Weights of a small image VAE: encoder activation geglu, 203450 training examples.
Rows from block 0 of the decoder of a small image VAE, named by matrix and row number. Rows with one number belong to one channel. Each number is 500 + 50 x the weight over its row's rms, rounded and kept within 0 to 999. All counts start at 0. Numbers have three digits each.
After each channel's rows are labels from the 100 images, of 14848, where the channel reaches its highest value: "responds to" is what is common among them; "patch colour" is the nearest of a few named colours to the mean colour under the peak. Only what is clearly more common there than usual is listed. The data: cartoon faces.
# convs0: first 3x3 conv (decoder.mid.0.convs.0.weight, 192x192x3x3, each kernel summed), inputs 0-191
# convs1: second 3x3 conv (decoder.mid.0.convs.1.weight, 192x192x3x3, transposed, each kernel summed), outputs 0-191

convs0.1:432516573490501558472537464505483496475509521546439515538547537485507445530507523436525541484532485467571564583511361466386443491528442531632484457538546441497487485558495509560518492402507538576521532408466445537504407534459542502511608571511533449431484511502507530651485433469614495568519393427451569441487540497513411451535443551531446512485473551460442451420516478485525497582468451415594478477482482513455407547417556559533445524503510510486472555523526452446464540497524523433491497501512477551532461512500553476556547526570487406462592463577496420453493471473606406509
convs1.1:512553614529536555500458515441528609419496567462605468511495489448572592532473554409511439395514508499447509432457550551413424512527495464558517555481477531452521555484585438431510554518486450478508563613480490484400511496436467455450555499502539453434524636540555535505514485571461506510604575476430550441566514519472565505536516454524466482547547468472549488547489508464464549466517495492580577568514642483508489534457466485573519529523566460512498544486511536444514539415475565409509484529476538358457484498442508469467385469532601567460504479515530424516505553448466494544
responds to: surprised
patch colour: grey

convs0.73:550501510411452514455409450480505439453507519527463465518555463566447438511532538592515494493528654515514549557495435543497514491438506473471505474486508488489510563403443529508463579486501561549450451459520481540480418434459491500476531487617425485483510475511424587565520552486491516550546389493518466502482572572606506473504482517425484524489532498513493515569487546580408498685436488522511552512515496477442401531520527467495476541495516581490475463548533496406330567526502452531461473421460461580571485529526529440480426495571472464463563457516520479512507470389534423614
convs1.73:526529568475576493422493444577579393525585496491480413572501527573479555569480483513512490428471492546517544510458499491497567500539503435498452469584529500454465454413557481563490558565521442512485478513581491427563440394461501563521454479417514495575546503412599484505485426633514495448503485513504578475442512461492464535542556542449474501621531496548527534603481505477542551448542413543365419553450447545542498446511573553499482437516494527485513451515516470541416567551488503543522419520484538379419514535466454579552499531412534380530445518489514505445529481430525530492
responds to: green hair; top hat
patch colour: green

convs0.184:466481518454500491569557512444536417545426502580525474539565462497459521469480473493496438499359593501550531474522522519424462597433473501506536505524516530550483531492458532460521498525489578532471474587467439462529498533489518451492376439506423532464500449548442461488447471497431499582582587530482429510581476449570565512438504505444515508464438525432448503456606593519421561469553508499515555532463511524556543590530610465539503460503566588513482495594464459477492579506522413606587478440516351566424530579573557449507484473515519476448562565472480459485552467453567491570
convs1.184:465455382474461452635606531436463543509521474519546429432482537602459561504554474509517516450480511480525505473523529444548460429423460480480510457574499462452488443514517491543525501436571602517474494433543449404573553520515457549516537588568406626422486577484394512591542469486578458457517518559474533437477535547478452530509519523541517513466485465478499317560476509473580566503542462486415467439454426556449489521507485445572460479608531519536415443467488465409477461552505497501444496536547456503533512536479573553484444550546525482498540527565541487472557457411532509470
responds to: black hair; sunglasses; pink face
patch colour: black; brown

convs0.185:474499449500422465512537502417522472423413435497502515521412487493560448532472529595484446486393571541515422471508450469487484496508438415501474528479503592591529525509449445504521454485406525427535526518456457488481490512485533456562441632523539493464533492550465468578433575483553499503538519424455423557545582495466448483544538547509420566553548514491472507478541531460500420466471562528601550524517481389419476542523439407627477496538519545432473434462557516528530487531440478629394513633453374440451453480455474523536529499571474466535463482568432525477513493475534532454
convs1.185:430501503438511538460436482495445490568440495483511612466435473515499435568474470561573456501485530517529518518452528495497544531467481550413486504576518557616541520547576491553531517501518383393616539562567508526453471486556447596511434540563595494546493538532482539514511441523448530392532503610446520548491544562492428447480384533490537467447474514566551535492573496491519487462507459451551563542444563501493519383509533575421505487495515510596545503466544550513592394514400488504592607467515518533522522471518517556590587506422533572488513470556422531577546518483482483493
responds to: black hair
patch colour: black

convs0.109:413480477480556521476508597549499493538516472488478482559515463513467521498474463443510464566577501570516582499444598451538551572482490537559517499579575487431483417495533533540500535533588581530618463437484468515464392442543542529518400513421438471465506411472535539335420494552515624508497571506482535494469463471493534537461428582438428460531487535429512530514471500491533523437436483466544511525507428612543473468582438450512504483529529533546535397475478576454539569495527495408507562396541581560517484593500465585526512538476441507455468494509556528550522418427542445493
convs1.109:450556487538481465440495469538489476401456478493496369515471406457470534549541526491458458466491492493469586474554490422523456482499475501477523582466586493453412463475449496457514483584479606525508533422370461444542476461394579497465431451486382486486557457471379521496469503543505495548418510483492447556476451455436459493455550449508487471510496461447423499476437429579462579521583449593344493474430537471451436501512465417492522497436430543488497520533399497434492521465636478502447473523552569454488565485463467493552437522438516390466470507576494468477483502458507495460
responds to: beard; red hair
patch colour: white

convs0.147:474489490521514489531445543542479477500571547427462382455502496524445516535514465576498457489482676466523403594502482495554521489544510522597587503474489485465443423570513509528468518498519417544451473508445449543611549471533504417530484510511414565500500536478570499558480520495437471485442506441462496514524536503485515525539440444472481611543461537436512546427499499462450494458491462455532538526489522549485516513538434604520564551617434528494466440437479515460457470542543531622475571421536526497507503556582446538462481554505392593598521612428422472500396570549409558514
convs1.147:459407534481576477521419517471435454488476518489525550494501536477451549560465488482531525515544471483484487480465468540466536451544470476492510487514545456578536617575600497433505493508490524570625460494541540571468368424539501395455557397483505496475527489534550559446499472500515513461561458487496441577434527469527459519551527486473510547485442498553447564517523499495421452435449569472605413448493403509457573560493525422451456509471435448462490541438587419574521509473426483472561572510448509541509507507537555474482662530528462561330464588471409526482442539515494455478
responds to: yellow hair
patch colour: yellow

convs0.30:494525537540480507546512483500459463596449578427448446626534476567524593521472605523552434517387413443446470394473521499533505536620404521493460485433534584469447502520494448471566463452513467527481574513428570476550482601544490474573501429519450483490436481525548374440545454465454461466477500450613557534509485591467466470565456546453487531476523499484473572487459517495594485506457624473567561402496523492431476599578469507557517487481432520507471486484526560507535437503537470514457484506493367465438521490557420620487522496486492480522443553485504527554514474485549505511
convs1.30:545490575489514513455464437547528449464499422552616430561472520554521534496481512511483471483431481537517425423567509346553533462463512512460496409508562470517453444465536519537540575561463560441495479440534521355451479486523529445428517523453427570452537513466475498485526528517542430498392433551550555485479561540428399501548516553517524559553589551486407546516494458421452492517535452567415508554499504495425446516440570539537546561510509483507480499545595519504490551551485505479536524499510580393492422522446504620511523431363531473407513435546409538506507568494459485489
responds to: beard; white hair
patch colour: pink

convs0.39:516484523536456447489565507569488463526462558495526467467452481482368457505482507451567501462540571500384529477506586496461537473571408507550596481478565532462473436539518543507487505351463585459529434543464524545549575455556406505574544505520476517552485467385510478506479452589486527427509466482466521563543629528446568512569576490517519523580520554495487459442454488492516539483540514560466586508470499455477481511574499524544562480580558484487483443498537531447410499522440516522465418368479517439394472527527562619558441515486410528530516470433479586501514435452474387518
convs1.39:461526476474371483471482540409519447533543398524501521483435520498429468560495599524500582602423485515562426526492483490561470486502471470465544506568505428491533501470545457558518505494531436577499524447530471551489501497545519518542593568547380492471385505438508491492472444463502441537588488544388486468391540548547432519570550483506479534462550532539513448676512493542525457544472523550393473516450422536420509511511516466507403492367478532494486534441608461466519500542454536521580522501524503615478476470438545482481536549582541404554474523508486522579460526520452548539
responds to: yellow hair
patch colour: yellow

convs0.138:567486507497572423406508447448458452473501419467405465398475534474493447481527537412512536460462522582500445504457472599550559500544554498518511507553560578548434426551488440517598484472562529526414622499494443508527482534561500512539624594485526447446457436570518513414452528462522440525475501355474518550545558536479548458521541458518493511516531482560560554444486521453479521528510529542547567521440549492498474533560382484495464548542457454400533422458604493451446536490418507470515470353529491527494513544505568577465487537535514538577559510596524592500492479492543478517
convs1.138:547490585433501449462487467494533574475489577538523441501468515499530501512543505431477573331525521544556479530476448572540528461542535542467533506488610479491417498558611485490462526492495515464565511520512488418504457520422440458507510364451507537519531566445576568404568414573450590513524414478490582504535483466585508390563561456464484442511421523484634480501482459483479500432528437513458517593458577508536450482465480566490545521582499466506560477549465591507390518489478488417524455400553506452530469577494460533575414518514545461473514496445495484481451536489570558463
responds to: sunglasses
patch colour: brown

convs0.8:439497486515443477438504544593540523525451454564493511403495557478480537531510542532484471471535550439425410562495463519454464503553460569471492426469530498516455519507524460463472498524508480517421524555460490439546527442473516472597434554482538538456399537525511493523382525381412466601565523445526550443521480392481529540515493521512479541480489442561612567508449557510526501422531527528573479604498513538498465500353523594427489402624435490505510567550483518499498521445530524510472591626494443406492517477441441611382531500483503543466462503486445476489495453538433549454
convs1.8:595526474461566484543397506403571541492541452533564557546443522514514532558577521529529442507509480498496439549474507534447660543519444426417410449494521561604462489523604444501458584517508475513460538534492391454527485486480483530414540541484507536483555531478639537440587499602480451486526548576582531548515489481511493393507475533445468555539463510439539490551543499437422491428456467515460539565510529478534479544459533564582561463496435474500533545497504441442424508480465417384571455494531492554493476505457579479478494466410504458565499439472405403472468467463466526522
responds to: teal face
patch colour: red

convs0.115:494536488493421525472505519427474425591446510415575457544343549546516515441494543455519492528506468515493445562589515447529515464495589461493433476462451496396510484515448473458547461463485406405436560513434586429513461473516511475518489542494531577548549520412485459480477477555478430394454495458542458446504559540473512562533546484483450417566493577458434578519605464520576482600475547501474539537524485472510480558487513681553519515541419576519398489499447495510456425619522554577451585495516460456437447440505472530513576506530433520473478537489482528506521571521472511495
convs1.115:403533492550529476486556460453452517378494516537527501543500494593563546530533471425536310462552637517481469564555545491535459525552506453562457503456480549527468528473441438360400465445520504506631559631439503458521461491451490565486397445404592459524472545535420539503475540615490447487509479502545460564505546403514524482502469543431471456539438525525450459447475526476499467394445536539522500543443524419490482462489506583439524460484496516515526462535518530568548511467485488463502413562519480459497585493470553521544437483482505516519563449417502573540494516479518513472
responds to: green hair; beard
patch colour: green

convs0.187:538451436608578413467551518551480536548492480585485547398526495466571479483462516499546528511435740492404516468550466528454554424509461458517491544454529539504489508522497492503496493511531490556464446491443469506527486517394436369532596562525467427480609462510517516541496469542582485513479474461484492460516558491495606572439414516513498588485471512461467538526567557546505495411511457532520457491508485477580500352489547525581461544565494517527487527539547487479522560474428509560505549538450478481502549455462519411418437481472517477491468507535477553492360570552435515497
convs1.187:461527475434563538450520535490424537489478621605518530449530467522526443434509487530480519497587448504465555531539440428405437484564481444499517588574509454460548524578560460539534461466399532432545500469482527525456503521460422473355439579477604467538486538500560563474493569565529578475496508453459547457553477429457510520365483444450541482501470422526498514483498515499538562524524560559664514421527558507494446542515539505440465557470488536482523476550560549520488459530589466567429552574443498532528438550544424515478507525458445567576536478498591529510429470468501469392
responds to: sunglasses
patch colour: black

convs0.51:464548497593486475479509542503427508490468531552554563490498581424583480408538538515386474475529648521502442460429478487537534544480490515505529561484447554503476538561561498476521488440477505483516568550523462438431524540510418471470545571547578450461566491442448404426571519486519469473532514420548520436486518539485481442595442532426538502470602542488524522446506551529602435411483607450430392491406527454530442453471481555443471579576476457542497494434510442560492460588528558547527499615494474439468509433482463556436446501451419502467512586423476538526515572565493509473
convs1.51:524598470507503526451460439442481531438458395473563493548520443449478586595523474506509352483526529490465494563438511499601555453537506444559418506506606518548478480439489501422566520517458480456568557579503487483519514533468488479476464471404442526509515506490546486506499604625456485513545455517565478555483455387522542441591526523442566437619484470416549518515490409424506538450488379530422466496539466568452440456432484501528564499508623541474573478491555504536427470497544567480526504507516521426434518464473526505508497519446462355570547512544478475462513531522543462540
responds to: white hair
patch colour: white

convs0.191:556508444551515352450497505557402473596501526500510434360482534469447536540542425483587521482481600497424526532531527511537504504440496495486537423391542481456482473512468534551536524553497481470420478508444510493590634501489452455500611569484486472478465483594538497460550516473433473481465458456531540459479516437516583483446472398516495570487440514427470471524485480493542462512548552528519487518491422494502492530551519508552520563476438550521485450498553579471430527556527490524518562386495533514442595515549539531500482441439548624551525546422507454560379537566447395602
convs1.191:429461511437502513478564462596426499551496524448453499461547527489503518473485569571553524472448487484524458482528483514601498515540542593502448385445516544455528489562389518501555469506597519493552472499445553527520493557557463448567447465486605610545486442600434548551481510483546493476465339522523495571500490595524512482592525451440569522468469525516523514420423488521375504449534494433488552513415484521503476463457538456461409580533528519576473487476500491553530551492507519532541487428543535479462471672514526548535522509570447528477587612566518489528521430583536436505
responds to: yellow hair
patch colour: yellow

convs0.82:533525412486532552605577455477360484559482562499474508533452429517530572540485553436489486446378528533469492500543580641529523479509497541509459519518578507515438505504429440531538469484436520509512471500446470526537579516529412547470516433395534464404508512494456451472532369558511467513523583360470425485512552436479469452512509529516521536443525463501551509479501534487508499558485510503510574535554496421504505452460438478542532566535483438533508467482478536461587568557490480559515479504584488438441513506555480583476544541299566541549455556610470463478444507456444498549
convs1.82:492496530462512584424496515509424468383521506522527580486504539487509511462529473448572483481557505496478495507391488490480529461571420527456508555494528544545485539520481506386511545445479585524592587582529475576499374539462394483549499435376549513461541552532525529487495465489446515404518525454533508524466467569548536441542489496475559484566481536560519503456431490483472473363600421475573572516476509497541594490477533603528492503566555559492537545445606518551485475512438554486537569588535605534495458462484539500598510537459458474500409469441378596523514499496528427509
responds to: green hair
patch colour: green

convs0.155:526470535487557612502508472428418406497440415568493499464508508456489412455430557478443531556435559474502497505629469435436502488507478383576435504446497535598540490642557469524499527490470427493475499523487502514383493430463528524491536509535557426504524542458459548553496446548534456527554464447532531529414523481615533432407476478565429415475458484477477496537512547439534512454502619498484580468486561466416542564475560439465459517400482544406437513483532520534522510540454524550528507594505536521422422471439532390495476453500557506586503464518489482458448534453564526526
convs1.155:447518439419382507494500531529421509489521540470509565469487617505528500551454466523592493500504486489486511569500455526571511540505480494450556488619507518567592467546534498497553542489458429488575494525577524510465513459493494449534556489508557559468539487478573526551504543493460560501488549567524543509503468630405520532527439484511561494551464553528512594515478521512431513414509652421682539558491555428493508461522486548493522473430512554570521486533526609475573580488481523551536545551537539633514454520478534583552602465470476606463561432592462461500473471458536471508
responds to: black hair
patch colour: brown; black

convs0.57:572454400503483485512475400549462484403473533500468494513535459528427569437547418448521455484613633516464481512504541529546490469433518526522523436532650539477529530429542502472410477419478546508452440435509461431525375548500516514443532542503484428414496502544531460452607507516610461517469510477479608475449566528478527538497516426464577456464463492578540522451489525516519529460533425537568502470538436562547531470457446447566484506538456513509476462572519503554408478484520546468499431438465522554464507423430553482582468427484488541510519503492498486534411475546383543640
convs1.57:537544480565468530619453457491499495507381510495509509532442494488532498487525495471543578460454545522512522453479564466645477509453639500595571512448605435489548459523522447524567472504413441538482645479437449589381509495570547455584581593544463453520545569604482477452496484509456462480523501581466519566479573562517426494449479549537510561487500475522545524536542525488500431539482429483485542475480495558491526494509487441426452510479481481608491463506594541504462406493508518464490501521483540479440480569542495550449436490541509639484608531548498427514482566552438472550
responds to: beard; white hair
patch colour: pink

convs0.179:426499589426451493474457537442461497495572574497500503475500537465424396563541479414509563563540369488525525520579521444553487477512504560538500489507481515505518491515422432465477521353471520538432398491480464543485479527546527494430494513474521469534440509543534473503525567560487525471498524417451475564486525630510551518368498450559527528583436496532523562540461376472417444537487480471497472566468432531551589430553484530543545389446459473519537458466489555565482567504479522528575539487510560559525538505499529419589479503488499466600551417480517529454366458568506404465
convs1.179:476474582479575424417495556562429517476520564547450631430547653538573455502524508482564416569440428560441453443508463570511474517478425459457519518572455505474564442540409517465528508484570581531521468497547507503527539514594469460484500435604480532468471497436460564519509573522479552533489582553508504507551583490429514451507517451522455420561573459440518491406524600576434477576475482543493527500515535369561552508530564532514468501584535495541507488424544600509465467457495517477459514494542449452579447489491528522483560469589434546537541500525427537518534559517493510402
responds to: black hair; beard
patch colour: brown; black

convs0.34:615519497506485549485421448502505521475464514482503480438464567506398444507485567566500550518559530479509482509463460543469499417469501414473450551462430523395560446393493457459508529474474393487384606486474451514508585465487466574472562537514605521488423547466518480495545521475539440482500474515500519420524550501471507493575544393513520541483550414479548515454544515513579482512530525500527468472451406528515450379434498556606469550527514441470473558514492493479452534489471506475475514588430490432621519497604509608445527544424400551516482502471443491514526619571410541410
convs1.34:546506479578593592520567444459453602558521430511515462435515453484538464538616567523423480486431566499446545441485412391573525487483540497483480514477480636478469426560445571567470469487466448409433532470525625364556535541496499456576527538512524507494508528474531524537657606539492504455479497515540572534526554485479504522472423551517537530514488542520545542456554515538504536547524413520527580531538486509473439496532406547425486516420529516619510431495534510487481488535513551478556396446553437463467477445512446508466496528507453430555542519472511551478538526476569509577
responds to: white hair
patch colour: pink; white

convs0.22:460538412539517494472487512568434514533534584435516399444472515484477553486497406438571362480548620528462528439488605565573503516565513494423533476521553521458476488471451470534485493521501547468500393474514486440590603519603538476511447447512406486444446493580479444470515544515437468528458562528564503590467543443517622524511524445487554460509408485544554557574521485574502495463478529515532507535505452575517485479563470458487548397477495466464475481550492529606493564442496432597628593425487503490480568520433530489457424435520521486503592521545536518513427498545469472499
convs1.22:481421563479465417475494504544412575486475525560596490511531460532421437512536443345417486479572541514494476546459562514349471571562555464524517555521532503524499518466518500412393419512529509507522458559488567512508441519499401487475451461454622533513499489473512459504475456555481636552583367422489496578550470546546514518567435568440426543541472541484456496485486482527554562410469545421547572527466501455459531559494486542410478442552453464446454427576463530577477498505405524525456485457475513454546485583545490469548522429451441507493505468496511477492496462551452537525
responds to: glasses
patch colour: grey

convs0.14:613562524461501541531510403434583516501507514577470485583539505571512543444508554590487532482495565514544474440478494528498528446485432454470493469499522522538483483512430431362463405510521480475489514473473464455535470469566449571550460488559588551497563570484518491486462488505551545517521537574476516519510513494445471422514482593570546460537411491600510465497588513476527403491464499454459424542574554468563616419501518535570427425530527498408442479554500483586496492463526548548443517592485515478435443415497464487414429394434391449431377510478509513450521515408511470518
convs1.14:450529509541541562589458466495495532519514543584488491551522502497485521500485517283475526466488540501536600558421511421500444651473527517618471524463499519528564444429401454485421346444463487561534521499538556501494536481437494485550553421537541615490539524530507545587477518527514586469437573424485536519530602532624526429486519445515464546483469501526540447467500439506509408490492456523487567480451480445512492485547493507424495515470548507518528513572512540492542462469491581492473513564560573469544435440493517567558512445517525518478409492560507585497412553514447535478
responds to: surprised
patch colour: grey

convs0.159:424440505511519333476479499556433504487526485427468462428539482487500521585512450549555413474596601526390463507472600522471497497533484530515570435458567516454458497559609538513518523551550475494466467519460467490564605453503532399599497483523444549496479482500568514476541537485444483533489499487485517506524459509477542531464480390458479618521494486433535517533482438516531519483529491522521445484397471561541385464513544590503487496605488513529474451554587440495395562548479573648548535488501541515463517483486424527439472456438464550515467518469475489575348523525444504552
convs1.159:494372528445533388541525486489473542494561496547518469501589563550542536563509585492404503446618503500495466524567565531540556439478514512522505485460523463480433564556562399531485524414448582552541396531457551511464540520522468450509511488513509485478464460522530533509546510515500501505479393508458485574479566409432456473525453518467524473516505539472569539508558476563382514490501443517509387427433487536563522535466514434444468606485544517523461466488368492492435440371573520466504510477439549441541518649513513429442432477430489524506550574472478515568482468508548419412
responds to: black hair
patch colour: black

convs0.97:406450511520486450480529472512523519491589536483487533509478398503521494631564462514447504446491547536481500580469503492562577456495513491514567534518564446482481475472522491412526492510521457442602433566497406555548530538588570434574597539479454505511486504472608489428488593508503516512465482550483454539440464442412527498510501418416425688446436536477493454538464495606476505474499422525441502464437483541578438379575424459581623532536489507505531433509496490468400514543516557481577550399509473550480569549546530495476485507518476507560484554464501496562464528493544465513
convs1.97:535424557525522438513499452474501551500522552558456528379519402572540585447495577501386572445545491497474541511444465533420516538503491412447527485481451517482488498577577479490492442538536480519498486544516486521393563534460458471377461491622532509494448614411442555507482454562441572502591429392456548532566494462452546490474551485529367460455545505463478486487498537559554624533446529475503505507545505460477436565454447466453423535560492532449427488529425555451534417465468510467490512504435488458543464510443463411453492444560533547405535493462467428463483506487424557503
responds to: black hair
patch colour: grey

convs0.148:595502491474533569460471474489526514488423528496461439504461539455460472473491462589469412539515587448502424402506551517405562445461483490498445566481487572492518479569443395462552333523573519494499438542479502541593504414535450472556453547500501588472562491443560445482368522562514498543472494533488530551611501471537497474540471491593468527509451541547477529479552544449485465471505481503492446559546555590550574420564462471617504489528526573425449506478433507529517554495499519535493531643516472436455581506597504468485427494500449468553446482460425572446555536543503428526
convs1.148:440408552424402574491433526445424553463480550474504572531536395507390509524497435419475469463477530556509466521511460560529531517505499442493522483502508497544556448545416439319483420577505531606520495456519574448533438531488481496453432439503550429352461455537425504509480527532495516476437512442471411576555427463530538501441462499460513522417521524557468399514445579507460447507520579504529378428444474444413490496507528400477458472511421536466511533495565552497530473462437460549408543492522554477508496561492513516440461496485465526516442422494469530554520487537537488567
responds to: black hair; pink face; sunglasses
patch colour: brown

convs0.3:510419545569532495444457439543503460498475547515539502486534556448487482488558506396436479477469395401447462488508427502551524440561602393499498480511468396384503569552583564526468535407576429440520525500567431486417560512405492554411613523528456511488470507516497462439458520543465514510510524510493497482530571509519474466455575494573540503455529489476518535517437503450539461515460418590484479505422556557533575476433553536363528541498379502554515602381512572532471543572514511452518491542524483454600506510552528547550468474559520532526533461449461513591490515551455450506
convs1.3:502498461480520485435564523545434620465441550520506489520563517442484435471414466604543561444464428454519472518429510544573413516541525588578650521546528424402571458527533461470528582558474531484473432413573510442558472475537444491428408529484532424508471506567508462558477539419500533544502488473479472486530453480389445493450429503466518426443530455544465476461431523547596525490503595426492535489540537530470448446437421523497426637489478533564512437531449476585563533496482479533442514437536614558465451511467473492501487514471474495470455494517404487565516457513538482436
responds to: white hair
patch colour: white; pink

convs0.20:505429504530508457501467489490479543501479507499525577459505503455461572495443449577442482524496688489426472562497440485466486466479445480571565503420475534428501503543565445501437432557470463515513485539514466547499567526498452430650570570523501525549588490479585461506497541485561468552501515507517498421414458464511552426504453528565515550517493563452485553447467538552524531414550476466423479485525485528490518370580507506533522612468545395525517571437513464508433551540506609483591499640489531517496558479579430451497436479517422516461429512433440502433411488526410530500
convs1.20:492539413505412484498493529494488519558546553486519493469515462407464467541525450522541449462580433494434498514493443491481507507548459456485512632469422442527561609583491509526389498420481482442545509494487514506459475542555575500529550617589514434473538458508468491564440539500530455473424501593412561442504406475507523514526517509418473466551531431434433490536519436553603472487495519497505524395486402483449549467503506491547436527481499626483433546505663509442436557499586470596502586485492430522480503455539477490508458563472470545555488516576419524541488500597584513453
responds to: sunglasses
patch colour: black

convs0.37:439496538515479484546487537478537551500541520515434370536434494545503537594557503547514490579428468488557425490544452456517572510566588501555534476520473542529469353543529486519469419466509475503448478549429413480507516495487452553437501474517503494481534503496517494531415484406526469443453496528567484450515531580446460470562500450494567456549395488466456514379493498481574534491570498524484511326444529575514498543623465534522484551569536587523504567577507438565521374538511499533548464474569468526475457525504391555527461485437435555576459550456480530367490503571519538467
convs1.37:458500523464459432503451502565519455416496338523527477449474539422484455468396513471521570487486491548509434473548519509498519487537519441494487513659571358426475507485551444487483503533474496546543551411551458554484419482549471488521570457479342502463450501459535432457463545421485559517539471499493561435475491475482473512507558476525469581506547545514502550566490541542566464565466495500400500461528499539454421543520536427486375530518455494510416516502613573524472515485550501446548527430479441505473403506489568472480645462411486428437452540492405544509452480547481495504
responds to: beard; blue hair; yellow hair
patch colour: yellow

convs0.173:457416507507500470505526449562504550528453509457545518518522556510538577549467538436555522529496522520497544492433410528556410504517502473533461552548523495417517460526500531437451492423547473635472576401537399517528443504488524602587504549531561440535540545508491437530518416469595481555533546471489460504499413484428564451453504517445478507468322579466566473460467472484474561487554410435535507548472496519434418515437501578467440510549517490533515538574447542576432508522545525422377503521504432523444407402534461578518504602542497498556548470534526477490470440507533576429
convs1.173:489558492475605484646496533474499549565482606523431529567426574568557536471493524485548542404531550498504444559595487545565483466517515555545506517482463466487502423431448581490480547422484527438519553446476496537579468517537436457550512509520484511462576585515417568532499528482533488537443585498481464477547489418486529458411502446511524467493494481632533430427499551454487405563455549496455541426479496537529606456532479478499480585495456509471558532530483541465584442564435465475541466591552480495522511368546513555472533630587509548473504499491542599556490443532537456424
responds to: sunglasses; black hair
patch colour: black

convs0.44:494539461402515447558459566513553464612475518534472447489458455595515517497498528452477376446610594522478533511587532532443457521483550514574550473498590436532495446489421564527475482517521489614438472528557449467535357461506495592422442467544515466558609457515398470545459513491476523430488450549529515497459582450526565563450438514491449452492454508413500521469535570591482566569571480482497561551528490536402491513456487476498517557552474517590444443568499473470484459524584527534428557397524532528456468514493474522499513540455482586483560559459582446449456500491418455523
convs1.44:523489464457414478488415506527526466421540418547498568492532539427426513537484467503478468573414500460486494512496459425439569508580432335493438548554523537530547514471508503504456516430452525643575453477539386584558438479466549474396610498523474503455480477477476514537473479483498457501479521482470491544462495509388497502598505515502519505475550473436421466570428476562448529431514597525449468472568433456392414529457589487533503479460474610453473557465572450582460482456491458453514510540491551552499460477467516500555554478520528414599403554520463503539454502484415482473
responds to: sunglasses
patch colour: brown

convs0.134:499539510527491502451480562506507429541521477440524471486555530400562405429516504456531448429357507492478539539513498472485492541513403425463520523454500502517548458458534506544485471541508457459534410561537413550409576469487457495503580522462453506566498485499581628531494583500495459528535516496467538557426549557537426530580457524597448617524509477514485547509406456560606503412393538574495629514565481461501492422484524490537582488419472466539520445407538454485396510441546446550465487555531515524519547499452505586495488557586484543462530547529523593502500515438551412520
convs1.134:571523544419579463445483484535512438477521495523585557466480422622548525362413356451422486447502463530435518506456505490472498557529564527512430419570483589633481485481548522547476532523454499524466436557519496495473464581509395504434496367451517540452538597455516471458509401499412581530545446493511561469503488464444575511507482466452503464504469528477568474514481494479488540457438485421566473561555556467566444495503412623515589428546467478572553453547535492473502514549495492443546489521506503517506501490462501459515449550431446503450423427504437578501493473555528479440
responds to: beard; sunglasses; black hair
patch colour: black